{"model": "masked spectrogram model", "dataset": "synthetic speech, music and everyday sounds put through simulated rooms and audio effects", "train_examples": 39062, "n_mels": 64, "hop_length": 160, "input": "log_mel", "win_length": 400, "method": "mae", "mask_ratio": 0.75, "loss": "mse", "encoder_arch": "vit", "encoder_norm": "rmsnorm", "encoder_norm_position": "res_post", "encoder_activation": "swiglu", "encoder_mlp_ratio": 3, "encoder_head_dim": 32, "encoder_fused_qkv": true, "encoder_bias": "all", "encoder_qk_norm": false, "encoder_parallel_block": false, "encoder_inner_norm": true, "encoder_drop_path": 0.1, "encoder_patch_size": [64, 2], "encoder_layers": 8, "encoder_width": 384, "encoder_positions": "sincos", "decoder_width": 256, "norm_pix_loss": false, "decoder_layers": 6, "init": "torch_default", "optimizer": "muon", "muon_scale": "original", "learning_rate": 0.018, "momentum": 0.95, "nesterov": true, "orthogonalizer": "newton_schulz_5", "adamw_lr_other_params": 0.0019, "max_grad_norm": 1.0, "max_steps": 23000, "batch_size": 128, "epochs": 75.4, "lr_schedule": "step", "warmup_steps": 2300, "weight_decay": 0.02, "adamw_weight_decay_other_params": 0.01}
Rows from block 6 of the encoder of a small masked spectrogram model, named by matrix and row number. Rows with one number belong to one neuron. Each number is 128 + 24 x the weight over its row's rms, rounded and kept within 0 to 255. All counts start at 0.
After each neuron's rows are labels from the 100 clips, of 14976, where the neuron reaches its largest size: "loudest band" is the band of the loudest frequency at the time of the peak; "top examples" is what is common among them. Only what is clearly more common there than usual is listed. The data: synthetic speech, music and everyday sounds put through simulated rooms and audio effects. In brackets: how many of the 100.
# gate: MLP gate (encoder.blocks.6.mlp.gate.weight, 1152x384), inputs 128-255
# fc1: MLP up (encoder.blocks.6.mlp.fc1.weight, 1152x384), inputs 128-255
# fc2: MLP down (encoder.blocks.6.mlp.fc2.weight, 384x1152, transposed), outputs 128-255

gate.337 [148 102 117 136 100  98 150 135 133 137 104 166 107 127 135  82 104 146 162 155 103  83 115 157 149 122 127 160 114 125 121 142 123 148 144 140 131 115 113 180 130 115 137 123 122 125 122 112 145 136  78 112 114 153 147 103 131 143 151  68 131 103 120 112 133 142 133 159 131  77 118 136 132 144 144 154 112 136  99 114 157 108 173 144 118 129 102 103 128 147 109 123  91 117 126 119 100 160  85 133 143 105 116 140 110 174 174 130 129 101 178  73 132 147 134 138 127 137 109 109 154 165 126 142 138 137 162 131]
fc1.337 [161 121  96 134 141 105 136 143 126 130  86 156  96 118 150 104  85 147 145 164 118 101 137 157 115 116 139 135 132 129 161 138 108 138 142 145 101 115 110 165 152 118 122 133 117 131 133 128 138 128  86 105 158 127 158 118 144 129 142  87 151 108 122 106 147 134 136 145 131  81 126 144 138 123 129 148 100 133 111  84 153 108 161 145  90 113  97  81 136 130 102 136  89 115 117 101  72 134  65 114 132 112 101 145 102 149 175 136 118 122 162 112 121 131 135 141 122 154 133 126 152 181 136 113 130 106 173 111]
fc2.337 [110 110  98 137 158  82 106 155 125 131 151 123 148 120 133 132 109 115 115 147 136 138 112 136 101 135 139 134 130 144  93 126 134 131 116  69 130 122 142 153 123 143 159 144 127 157 141 132 135 109 124 109  71 152 158 137 114 143 169 159 108 154 163  80 146 115 112 138  87  83 142 102 113 151 147 101 146 140 115 134 155 126 122 156 139 179 148  99 109 146  78 144 129 134 129 103 115  91 136  98 136 120 113 113 120 117 107 108 142 115  95 104 100 112  90  89 136 103 100 111 124 139 114 124  89 127 141  90]
loudest band: 4000 to 8000 Hz (26)
top examples: dry (57)

gate.681 [138 135 142 137 108 119 193 122 102 115 120  91  90 152  83 140 120 113 138 144 146 168 133 151 154 126  97 100 116 109 125 121 172  82 113 158  87 149 155 109 104 144 106 138 128 114 151 146 104 100 119 110 147 178 129 131 158 121 129 115 127  74 104 111  91 124 111 137 162 142 124 156 112 100 114 143 118  97  86 156 129 144 132 105  96 109 106 150 163 121 138  98  82  77  99 166 124 102 128 146 143  95 160  96 135 100 134 122 101 129  94  88 160 122 146 105 129 125 115 139 112  68 140 135 110 101 149 112]
fc1.681 [132 184 156 142 141 162 160 133 139 156 181 133 149 144 143 141  99 125 157 111 100 118 125 140 107 112 175 121 147 141  93 133 127 105 117 133 157 137 116 140 161 108 129 118 109 132 130 124  96 123 177 125  86  99 133 118 160 154 155  99  84 132 157 131 137 157 115 137 168 113 130 161 138 136 159 118 121  91 115 173 104 147 144 123 196 110 163 147  95 118 124 124  97 131 141 172  79 109 129 105 129  97 116  83 136 110 108  94 134 100 128 147 112 121 106 116 148 102 201 154  91 127 132 128  94 125 107 106]
fc2.681 [148 149 104 118 152 112 141 132 137 136  90 158  99 100 183 128  91 111 104 134  97 139 170 114  69 124 137 155 141  86 126 106 153 115 124 101 133 110 111 115  88 144 118 112 151 120  90 144 113 116 143 126 100 117 164 123 104 109 109 140 118 136 128 110 164 116 137 128 107 122  91  58  98 164 144  72 158 153  97 182 150 192 136  91 139  95 157 132 138  98  79 117  95  92 153 126 129 135 147 120 148 167 142 131  90 127 131 105 134 124 131 163  83 135  96 120  93 150 125 133 133 157 133 126 137 134 106 156]
loudest band: 250 to 500 Hz (46); 1000 to 2000 Hz (25)
top examples: telephone band (65)

gate.361 [121 123 151 159 134 124  95 135  94 110 131 168 131 117 127 138 146  90 129 112 137 149 118 119 100 127 175 136 147 120 109 152 114 104 108  54 143 155 181 153 159 160 108 120 139 122 135 128 133 119 115 146 123 130 113 143 122 164 132 135  93 157 162 139 148 110 104 141 105 107 141  93 109 174 107 109 188 134 112 128  92  85 123 144 148 174 122 114 109 138 105 127 163 131 147 156 110 142 149 142 148 137 131 131 151 105 119 106 130 116 109  93 138 101 105  69 136  78 115 177 142 100  86 101 119 150 139 142]
fc1.361 [129 120 146 171 131 117  86 141  99  99 124 163 121 105 132 130 135  85 129 116 135 161 126 110  99 120 167 137 151 110 108 151 103 120 100  64 142 163 175 156 160 163 111 121 140 130 142 134 124 107 111 144 125 130 106 151 133 153 135 134  95 149 151 147 152 105  93 151 116  96 150 114 122 170 110 113 182 137 109 116 105  91 119 137 134 165 131 114 116 153 104 124 169 127 144 159 119 157 154 152 143 142 126 132 146  98 109 105 133 123 114  93 126  94 108  64 131  86 120 165 136  91  77  97 115 157 144 137]
fc2.361 [158 169 120 100 166 124 173 111 154 172 129 121 101 122 134 106 118 128 111 134 172 131 138 148 130 148 139 133 115 100 134 132 160 164 168 171  98 121 118 148  63  96 150 147 139 139 106 154 138 105 125 121 122 146 116 129 140  97 151 120 168 114 123 118 121 167 171  92 128 145 114 120 155  74 134 150  97 161 109 146 183 150 162 108  81  87 148 104 109 131 123 166 128 131 107 133 152 120 106  83 116 127 120  86 146 116 149  90 163 104 128 139  92 155 141 172 124 152 133  82 130 160 142 130 133 125 141 121]
loudest band: 1000 to 2000 Hz (27)
top examples: dropouts (87)

gate.532 [109 113 139 144  87 110 106 135 142 150 108 194 134 119 107 133 138  99  86 111 120  80 140  89 136 148 162 141 173  93  94 148 153 127 134 132 114 134 146 119 107 105 132 144 130 130 122 127  77 129 132 164 107 124 146 102  96 150 141  20 139 111 125 116 155 187 120 118  86  94 118 161 130 100  86 111 145 124 100 155 105 126 121 112 152 124 125 101 108 109  87 149 170 125 100 131 150 147 130  98 127 146  98  63 155 160 110  96 134 113 139 130 135 112 141 129 124 112 119 115  94 132 119 130 136 128  90 135]
fc1.532 [ 94  84 116 156  81 112 149 113 144 130 146 111 154 138 107 131 152 136 150 118  96  88 135 109 133 175 142 141 151 136  96 156 142 116 118 135 122 134 113 114 159 146 139 161 112  96 142  83  79 178 143 132 114 114 135 109 145 148 110  88 122 132 127 143 122 186 135 101 141 142 105 114 103  91 134 122 118  91 119 150 103 101 116 124 171 114 122 130 123 179 135 149 123 122 121 108 127 139 156 121  79 130 129 127 177 160 135 103 112  89 143 104 146 121 145 147 139  90 114 158 122 141 148 111 136 145 133 129]
fc2.532 [119 133 142 126 157 149 129 152 143 140 105 151 140 133 134 159  83 120 111 148 109 120 133 126  96 127 143 165 158  89 130 136 141 113  97 104 131 149  92  96  83 111 138 107 127 143 112 126  77 116 127 140 118 109 165  65  86 107 150 130 147 160 109 103 133 111 128 126 118 109 138 127 154 160  88  85 142 130 136 168 114 139 145  57 172 137 130 106 114 108 111 116 137 139 131 118 143  90 121 124 170 141 115  89 130 144 103 115 150 104 109 146  94  95 127 116 141 168 134 146  75 131 124 112 107 129 113 143]
loudest band: 4000 to 8000 Hz (48)
top examples: drums (75)

gate.94 [170  99 113 142  98 110 163 147 137 114 105 154  85 123 129  70  72 145 150 164 107  82 133 134 109 118 148 133 125 110 138 135 150 128 125 139 141 100 134 156 142 118 125 126 121 112 132 107 131 134  74 105 138 131 159  94 166 123 133  70 134 103 128 104 111 167 130 139 119  95 116 122 154 126 130 104 109 137  97 110 133  94 144 136 112 108 108 116 138 125 102 141  94 137 103 119  84 144  82 110 131 107 128 139 128 168 162 108 121 101 164  99 110 122 139 110 121 122 106 112 134 162 132 133 158 119 133 126]
fc1.94 [101 152 130 113 144 142  91 115 123 139 150 113 163 131 129 176 175 112  88  87 153 175 129 118 141 140 111 145 131 147 113 132 134 140 126 102 116 141 123 109 107 141 122 133 143 128 121 121 135 123 181 155 110 144 111 156 103 117 130 168 122 163 123 164 155 113 131 106 147 171 136 126 104 128 142 138 135 124 149 157 120 163  87 115 136 146 149 155 127 125 154 131 155 134 142 143 172 116 171 152 102 151 145 113 147  74  87 146 142 133  75 150 156 126 107 122 136 141 130 121 103  74 128 124 112 140 112 128]
fc2.94 [141 146 163 122 110 169 144 101 134 126  99 115 112 137 109 114 152 143 132 106 130 117 145 123 145 124 110 101 110 125 166 125 105 141 125 196 122 125 105 110 137 112 109 118 114 107 119 114 130 153 133 145 172 112 101 132 149 101  86 116 145  96 106 172  99 146 135 111 169 179 111 155 140  96  97 150 105 117 146 105 100 130 131 109 105  84 112 164 168 108 171 111 132 130 133 154 138 155 123 153 126 141 156 127 133 145 150 159 130 144 167 145 156 139 161 168 124 161 145 135 139 102 151 129 163 128 122 159]
loudest band: 4000 to 8000 Hz (27)
top examples: dry (59); drums (54); number of effects: 0 (50)

gate.624 [149  61 117 121 175 167 171 105  99 124 150 133 125 111  92 117 128 123 151 132 150  99 133 155 100 135 117 128 141 120 132 138 136 171 115 110 109  76 148 159 143 168 141 114 141 108 124  76 156 116 135 116 106 143  85 144 166 126  89 142  94 151 160 119 138 120  90 123 116 125 123 153 132 102 139 154 100 123 140 130 114 133 180 178 114 125 155 116 165 115 139 113  89 140 152 105 140 153 103 100 149 129 129 130 167 144 111 117 154  98 163  75 121 152 127 159 186 166 111 118 149 114 139 149 174 109 148  72]
fc1.624 [103 193 142 127  82  92  98 156 157 150 115 116 142 143 155 129 139 118 100 129  97 172 111 115 166 102 125 133 117 151 111 123 125  83 149 140 144 180 112 110 100  88 122 131 112 155 134 199 109 148 125 146 139 127 156 120  96 140 180 123 160 102  98 122 112 116 155 125 147 142 121  92 116 163 103 109 141 138  99 130 143 129  91  65 149 140 108 147  88 132 127 126 175 121 118 148 112 122 166 170 126 124 161 126 109 121 131 141 113 154  93 150 133 105 122 108  83  68 144 121 129 135 106 124  94 150 112 164]
fc2.624 [144 129 119 129 139 149 149 127  76 185 155 185  97 135 120 168 114 133 124 112 147  86 115  91  84 113 133 159 120 140 166 129 128 102 101  66 142  73 117 134 104 167 135 173 123 110 153  86  93  82 139 121 137 111  88 131 151 124 123 139 125 124 109  75  95 109  87 130 133 142 134 148  89 118 126 111  94 137 106 145 157 134 175 140 115 120 130 124 106 124 168 122 141 122 125 184 107 110 126 132 170 131 119 132 122 132 131 146 186 124 140 132  95 104 147 189 130 171 135 127 113 109 135 101 133 110 143  97]
loudest band: 4000 to 8000 Hz (28)
top examples: drums (98); dry (43)

gate.405 [115 153  92 115 115  90 103 129 111 144 110 124  98 114 128  87 136 131 111 164 132 174 123 123 119 140 155 114 106 182 121  99 123 110 136 104 127 108 152 188 113 127 134 131 130 106 142 156 177 167 108 144  83 159 156 137 134 152 124 126 117 124 156 127  98 110  97 105 133 144  87 117 115 105 138 131 109 125  97 117 116 122  67 119 119 123 125 115 136 131 100 137 102 135 164 102  70 101 154  95 116 112 143 160  96 102 171 157  77 163 100  99 166 167 127 121 103 102 105 115 129 174 123 162 144 117 179 119]
fc1.405 [110 157 104 103 119  96 129 144 101 158 112 116  89 119 123  94 137 139 113 150 130 169 120 136 130 144 148 101 116 181 137 107 120 120 136 115 120 102 150 169 123 114 132 126 119 111 147 149 166 157 129 134 103 148 146 121 123 154 127 102 129 137 145 120  94 125 100 113 122 147  90 135 112  93 108 130 121 122  82 128 121 127  79 129 125 121 124 110 137 108  97 129 103 137 154 111  72  91 133  86 113 113 124 172 100 111 169 156  76 170 101 100 140 152 118 146  91  94 112 118 147 174 128 168 145 114 165 121]
fc2.405 [106 136  89 110 153 110 112 147 127 129 129 108 127 105  97  92 148 131 125 149 149 154 133 132 132 150 154  85 110 140 114 107 128 125 140  94 114 103 179 193 140 163 134 165  93 141 144 140 150 132  89 130 114 148 127 112 126 141 122 137 114 112 173 141  94 115  82 106 101 158 112 146 117  94 145 115 148 156 100 113 123 129 119 146 106 113 122  94 115 149  90 148 121 144 130 129 109 112 126 103 147 130 146 156  95  86 133 119  88 146 142  71 132 117 111 111 128 106  90 123 166 144 128 139 154 126 180 120]
loudest band: 250 to 500 Hz (46)
top examples: band (84); dry (46)

gate.278 [123  91 132 167 149 138 136 138 132  99  84 128 173 119 107 112 126 100 190 153  53 171 148 113 112 166 129 151 155 129  92 137 123  98 108 146  90 140 101 112 122 105 105 106 118 139 123 128  55 173 141 184 108 106 159 108  73 118 160 109  71 163 156 134 120 119 132  93 115  89 126 121 139 107 137 121 126 107 126 133 126  89 132  83 141 123 129 127 135 139 115 118 156 132 112 104 108 125 126 149 159 123 138 121 151 113 139 128 123 123 142 153 116 103 180 103 147 116 109 163  92 204 120 111 140 129 196 139]
fc1.278 [157 145 108  95 129 128 132 116 116 139 192 113  86 132 142 128 132 149  80  80 171  86 110 150 128 106 104 121 105 137 134 117 143 164 129  95 171  94 148 138 130 144 154 150 138 103 126 122 200  63 130  58 156 174  91 149 187 130  93 157 173 107 116 102 109 143 124 143 147 148 123 140 101 132 117 121 118 145 143 145 127 153 140 168 130 132 135 169 139 123 145 128 101 108 133 147 131 140 124 113  86 118 132 118 110 144 115 122 147 112 119  97 110 153  84 147 105 140 142 112 146  62 158 122 117 127  62 111]
fc2.278 [ 82  93  72 119 135 116 171 136 122 143 114  94 157 130 108 130 103 167 136 142 122 113 117 152 138 156 115 122  99 128  98 127 127 152 145 163 101 116 106 160 140 113 175 135 116 149 149 124 132 105 162 100 140 145 127 131 121 163 118 147 146 109 134 146  97 130 145 135 131 136 100 152 117  92 120 113 133 119  95 166 158 149 119 187 138 139 169  61 109 146  68 128 123 125 113  74 168 141 122 126  88 134 100 121  97 182 159 119 125 132  96 116 168 143 150 165 118  93 142  88 152 132 132 168 129 135 131  93]
loudest band: 4000 to 8000 Hz (55)
top examples: drums (98); dry (55)

gate.413 [140 139 173 137 107 156  83 141 131 117 122 128 150 170 132 140  92 134 110 131 130  95 113 142 147 129 121  71 145 118 135 132 126  94 127 163 139  74  93 102 150 136 114 135 102 119 137 142 140  91 106 122 154 135 166 132 158 117 123 122 143 142 110 156 142 112 146 123 160 105 130 133 119 123 102 100 126 128 122 153 138  90 134 150 122 144  55 131  95 114 176 191 163 125 133  78  93 107 106 118  95 144 107 136 154 121 127 142 133 168 169 118 176 144 105 125 176 147 149 111 144 116 108 124 157 146 119 139]
fc1.413 [100 122 130 128 142 159 112  87 138 145 127 119 146 119 153 110 149 120 110 128 136 132 131 113 138 112 136 128  95  82 136 108 140 124 137 112 134 139 134 161 137 134 160 117 133  78  94 116 125 174 130 154  93 118 113 138 120 115 107 106 134 155 124 164 111 171 165 136 115 147  83 132  86  79  87 171 174 129 189 110 141 162 124 124 141 102 118 159  89 144 149 126  96 147 138 131 138 122 115 102  79 129 176 157 170 113 141 134 120 123 132 107 102 126 130 153 124 123 138 160 145 137 159 135 150 119 102 168]
fc2.413 [143 153 162  99 114  86 129  76 111 100 131 145 154 115  84 115 116 153 115 120 104 141 113 105 146  72 133 122 154 152 142 129 135 115 129 121 150  81 157 142 121  96  92 130 114 118 168 151 117 113 160 118 129 105 131 156 163 154 179 115 104 101 148  75 126 132  87 134 139 149 167 170 112 135 151 142 144 138 128 137  75  80 120 129 171 135 134 131 108 102 110 134 125 125 128 139 123 115 126 141  75 131 114 115 115 155  96 142  93 170 149  90 138 136 109 138 145 121 136  86 117  98 118 143 155 135 137 134]
loudest band: 500 to 1000 Hz (54); 1000 to 2000 Hz (38)
top examples: speech (70); dropouts (51); telephone band (32)

gate.569 [116 137 114 129 158 102 115 129  67  87 116 112 114 161 130 112 114 146 128 145 126 191 117 100 131 104 120  97 114 131 116  78  89 103 138 169 114 171 122 189 163 176 106 149 115 122 104 156 133 151  91 142 128 131 144 164 152 116 147 154  88 113 163 119  96 155 122 121 126 124 132  99 124 146 174 121 123 135 146 122 163 116 139 157  69 148 142 201 183 125 152 138 140 128 162 112 119 118 163 111 127 110 137 115  89 124 127 134 137 137 136 109 109  99 150 106 103 134 127 136 103 166 117 140  89 148 167 133]
fc1.569 [114 114 119 118 157 116 119 131  87 109  97 131  91 167 121 125 125 136 121 137 142 162 110 107 142 126 124  77 115 128 154  79 111  77 128 159 135 161 128 193 139 162 103 137 120 108 112 140 138 111 100 130 123 143 136 138 147 104 155 125  94 116 157 127  80 157 116 109 147 131 114 103 133 143 152 127 133 139 130 111 152 109 115 153  81 154 135 190 198 114 145 130 128 124 150 121 115 108 147 113 145  97 124 107  95 144 136 137 123 151 142  88 115 106 148 136  93 165 146 139  98 148 150 128  92 134 168 114]
fc2.569 [161 139 175 105 104 118 114 102 157 161 157 142 133 115 154 108 168  98 113 110 139 104 149 160 117 122 136 142 147 163 116 113 129 167 142 144 122  87 103 141 102 115 127 129 112 132 131 156 163 135 121 161  84 160 119 124 140 150 122 162 121 116 150  56 195 102 126 125 116 136 140 134 146 159  90 120 108 121 170 107 125 168 163 107 203 113 127 125 109 105 147 103 136  91 120 155  92 151  83 100 135 142 153 127 181 116 118 148 140  91 142 112  86 151 125 162 144 147 118 132 134 167 132 155 157 135 134 162]
loudest band: 250 to 500 Hz (56)
top examples: speech (94); number of effects: 0 (55); dry (53)

gate.223 [ 96 180 130 134 134 117 140 128 132 164 121 120 148 128 131 110 132  85 121 173 131 157 138  85 116  92 154 126 124  78 116 141 146 102 107 130 115 167 116 106 135 130 137 128 138 162 149 134  69 125 154 167  94  70 126  87 106 145 118 146 108 126  84 128 143 121 134 157 125 157 160 146 152 120 113 113 123 113 140  56 158  88  94 110 125 107 144 106  82  99 123 102 129 128 118 154 134 133 144 146 135 122 100 107 149  96 143 104 119 163 189 178 170 145 183 126 119 151  96 165 118 153 134 134 116 151 144 121]
fc1.223 [225 129 124 161 129 117 149 139 165 135 112 126 128  84 139 121 160 114 166 128  93 131 122 167 118 137 135 167 154 153 102 144 163 135 163 155 139  85  86  94 119 156 114 136 134 129 122 102 139 116 150 101 143 141 160 121 152 120 179 113 105 130 132 118  96 120 130 152 111  92 135 132 126 132 129 123 129 102 103 153 138 106 167 126 175 145 102 157 142 135 165 102 134 115 118 117 151 119  90 109 111 134 116 104 163 105 120 125 116  87 118  93 108 123 125 138  95 154 143 147  98 184 108  88 133 149 136 152]
fc2.223 [166  99 124 130 129 131 138 133 132  93 104 149 144 138 135 109 101 100 132 123 118 107 127  82 101 109 125 148 163 107 138 119  88 104  64 136 129 122  85 102 120 121 124 126 124  92 137 139  54 122 170 127 124 130 120 108 129 106 141 123  97 139 157 130 137 130 123 120 144 109 101 139 132 171  82 109 108 119 125 123 122 147 162 121 107 112 155 213 185 131 119 114 103 114 112 133 139 118 157 131 123 129 146  67 140 116 120 120 128 101 117 152 102 105 155 108 123 148 154 168  67 128 121 123 101 128 143 109]
loudest band: 4000 to 8000 Hz (49)
top examples: dry (71); distortion (62); speech (54)

gate.75 [120 140 100  77 121  91 116 123 134 131 139 109 124 149 117  88 145 150 122 166 134 138 145 124 135 137 147  88 103 179 128  82 126  84 151 109 135 111 131 172 143 141 126 141 100 106 127 145 162 164  99 134 102 125 147 124 144 157 129 116  99 131 157 150  77 124 122 124 140 161  71 110  98 123 110 137 110 117 110 121 139 131  97 117 149 119 129 134 146 119 146 121  95 148 141 113  64 117 131 100 131 105 155 170 104  93 164 148  74 143 105  98 156 134 124 136 138 126 111 131 140 171 131 123 143 118 157 118]
fc1.75 [108 146 108  74 133  97 125 140 117 145 132 103 114 143 117  85 145 142 104 133 139 130 136 130 139 146 143  83 109 184 128  87 114  89 151 111 124 100 146 163 156 120 135 143  91 113 123 139 155 150 122 116 111 110 127 126 137 154 128 116 110 144 158 136  72 129 120 126 128 150  70 122  88  96  76 132 125 109  99 141 142 137 106 135 156 124 129 128 139 102 135 106 106 154 148 122  56 105 127  90 131 102 142 162  89  97 164 135  71 157  93  94 134 127 114 143 129 111 119 142 155 170 136 125 131 112 151 126]
fc2.75 [126 123 110  95 160 117 114 142 131 112 134 122 137 104 119  86 142 126 133 145 125 138 143 144 144 132 152 109 103 138 126 101 116 119 149  89 134  91 165 200 151 137 127 168  94 124 131 135 131 109 103 106  98 125 116 123  97 157 154 122 111 118 168 121 116 107  79 124 112 135 109 134 117 126 139 110 148 142  92 108 134 144 140 145 133 123 130 107 116 131  98 144 127 119 144 134  91 136 123 125 148  97 143 155 107  94 168 111  80 138 123  76 128 116 117 109 123 110  85 132 152 151 127 145 164 132 160 117]
loudest band: 250 to 500 Hz (44)
top examples: band (92)

gate.450 [112 137 169 134 137 121 162 133 107 118 126 116  76 145 173 130  90 134 137 129  74 144 162  91 100 118 154 146 112 137 126 134 107 142 118 163 120 147 118 119 113 124 123 134 134 114 124 124 124 117 193 160  95  51 144 134 105 123 155  78 135 111 108 152 146 149 111 162 134 141 148 130 104 169 153 139 138 125 119 150 182 183 128 158 137  96 132 155 137  88 117 116 123 134 131 172 100 147 147 119 109 108 118 116 122 119 127 141 153 115 116 150 110 114 135 132  94 144 144 129 114 174 118 138 132 134  58 160]
fc1.450 [129 139 151 143 155 129 164 155 143 119 105 122 110 127 163 154  83 152 127 128  74 154 164  88 116 142 142 142 109 115 151 124 108 147 121 170 123 121 126 119 144 127  88 128 141 131 125 122 124 124 162 159  88  60 152 116 100 103 124 138 135 135  79 146 160 149 101 170 148 127 139 155  95 155 144 118 127  92 147 113 134 189 116 153 154  85 130 153 139  80 142 140 102 137 113 130 123 145 140  98 104  90 114 102 142 118 122 132 150  98 120 155 126 132 139 139  89 169 155 144 103 152 140 138 121 143  68 155]
fc2.450 [130 112 172 135 159 125 139  94 114 157 152 125 144 127 141 143 123 133  99 105 167 111 117 117 120 145 130 106 118 106 123 160 122 141 146 138 122 178 160 109 139 120 107 108 111 123 104 104 181 128 123 158 139 133 121 156 118  91  87 180 140 126  92  81 155 173 132 165 136 105 114 153 101 137 133 146 121 102 142 102 119  81  83 140 132 144 128 174 116 162 163 100 145 102 127 198 134 165 139 100 110  85  98 123 114 108  79 155 191 137 160 179 114 129 133 121 139 107 172 120 124 105 125 129 103 116  99 142]
loudest band: 500 to 1000 Hz (56)
top examples: dropouts (97); telephone band (37); number of effects: 3 or more (33)

gate.34 [111 155 116  85 139 117 125 123 105 147 191 148 124 137 141  86 115 133 139 168 118 126 134 125 129 138 141 134 100 174  90 107 132 136 153 108 124 109 125 172 162 153 155 149 126 120 129 112 164 125 160 103  90 131 134 184 149 171  80 134 104 133 142 151 119 138 144 175 152 185  87  93 132  83 153 131 127 136 128 134 122 158 126 127 126 120 141 142 122 106 134 133  98 148 173 136 138 124 170 151 139 122 145 130 163  89 163 138  79 128 127 173 143 126 102  95  76 130 103 114 116 148 132 120 113 110 158  79]
fc1.34 [156 101 125 160 110 132 149 100 137  87  47 104 128 139 131 156 128 145 141 110 131 141 143 114 109 139 126 123 148  89 150 128 112 124 105 158 127 130 140  80 121 111 112 108 127 118 125 136  79 114 120 149 159 108 128  97  99  81 152 124 116 130 107 120 127 131 102  80 109  98 150 143  93 188 106 106 160 142 143 110 136  98 140  99 116 137 119 105 154 134 115 147 131 114  94 100 126 134 102 117 124 134 144 129  86 172 133 121 150 117 116 109  78 123 146  92 142 113 148 157 140 104  97 141 145 138  83 187]
fc2.34 [154 113  72 156 134 146 141 157 111 136 106 132 169 148 115 160  87 147 139 163 136 144 128 113 109 118 131 143 130 123 163 150 104  96 119  72 124 136 144 129 145 152 145 125 145 143 122 132  90 147 153  95 148 136 147  93 123 135 137 138 124 123 122 142 140 129 164 164  92 127 138 140 147 119 129  86 121 109  95 156 141  99 137 127 106 133 107  69 150 163 134 155 112  95 103  90 139 112  85 121 146 163 101 133 147 112 151 137 144 141 113 168 161 113 176 126 126 106 145 161  97 158 116 128 157 128 138 113]
loudest band: 250 to 500 Hz (48)
top examples: band (65)

gate.336 [125 147 142 109 158  73 104 151 101 126 124 125  99 134 151 132 134 124  90 187 183  69 141 118 140 123 137  99 122  93 147 106 162  87 130 118 123 125 160 163 128 138 135 168 122 115 133 127 137  98 107 141 136 164 144 134 126  96 117 142 114 110 141  85 102 115 117 118  93 133 129 105  81 133 168 118  99 116 109 139 149 125 101 151  82 150 172 179 147 124 135  96 136  92 117 111 122 137 156 127 122 116  88  98  91 121 128 118 117 151 150 109 166 132 145 108 145 146 122  78 125 157 131 154 136 109 178  94]
fc1.336 [154 173  92  84 140  89 112 138  99 118 150 127 135 169 157 124 103 174 119 176 168 137 155 107 123 102 157 116 117 125 143 104 143 114 145 131 104 146 117 146 163 151 139 172  92 117 134 131 128 144 114 109 129 102 167 137 146 142 121 195 113 157 153 108 117 166 109 108 115 145 142  88 105 133 175 105 128 179  97 129 147 136 126 151 107 138 158 186 124 117 133 127 123 142 133 118 108 119 171 139 108 136 154 156 106  96 143 121 118 155 128 138 137 130 112  81 158 152 100 155 159 165 132 162 131 139 131 127]
fc2.336 [159 163 139 129 133  90 116 126 134 111  94 100 119 112 158 140 108 140 144 142 114 131 169 153 146 146 138 135 167 145 132 121  93 107 120 121 152 107  98 115 116 110 118 154 114  98 134 174 109 131 172 153 117 109 141 117  96  86 153  97 112 169 132 125 147 127 120 104 127 105 103 100 128 183 121 139 119 168 125 144 172 124 127 107 151 159 142 174 126  66 109 158 129 114 146  95 103 150 125  90  79 118 136 117  94  87 131 136  74 120 121 125  96 143 112 127 104 139  97 117 110 158 121 165 149 131 135 151]
loudest band: 250 to 500 Hz (51)
top examples: speech (82); dry (81); number of effects: 0 (55)

gate.566 [103 149 143 128 109 149 111 168 146 115  99 167 111 118 154  91  83 137 124 145 132 121 161 121 116  90 129 151 135 118 151  87 127 127 133 157 107 144 128 150 123 111 131 141 135 140 122 135 167 114 108 162 116 106 111 135 168 141 165 106 148  70 120 140 153 130 107 141 125  92 125 110 153 121 108 135 118 163 147 117 139 138 100 195  99 152 143 111 127  82 133  85 148 132  90 173  87 147 112 137 143  96 117  98 125 112 139 144 117 153 133 141 132 126 117 106 137 133 104  86 123 127 148 117  97 121 141 102]
fc1.566 [118  75 115 136 120 161 112 141 130 121  76 143 148 155  91 186 110 133 130 114 156 134 135  95 142 123  74 142 123  90 186 200 114 113 127 129 123 122 184 106 155 125 126 110 116 122 136 138 117 122 175 143 152 125 114 144 123 118  74 164 175 109 100 135 196 144 113 155 142 112 155  91 117 144 133 129 135 104  96 107 140 114  98 156 100 141 157 114 149 147 140 113 135 100 109 119 128 108 133 129  93 149  78 118 133 129 115 149 135 157 148 133 166 127 192 121 140 123 163 130 149  81 124 145 112 138  94  99]
fc2.566 [ 95 141 120 142 102 125 115 103  97 177 157 136 142 160  95 154 122 142 107 119 177 104 122  85 105 131 116 152 140 137 137 115 134 128 129 102 121 147 101 148 103 102 166 141 128 127 112  96  87 130 100 126 133 144 126 117 101 125 135 145 161 131 157 108 129 153 107 124 126 162 144 135 174 111 140 104 112 145 170 141 123 103  54 116 115 177 153 114 132 121 120 116 135 155 133  87 150  54 140 123 129 160  86 105 129 144 121 144 158 153 139 126 138  92 130 101 108 112 137 118 112 130 135  93 102 126 135 102]
loudest band: 500 to 1000 Hz (53)
top examples: speech (81); dry (61)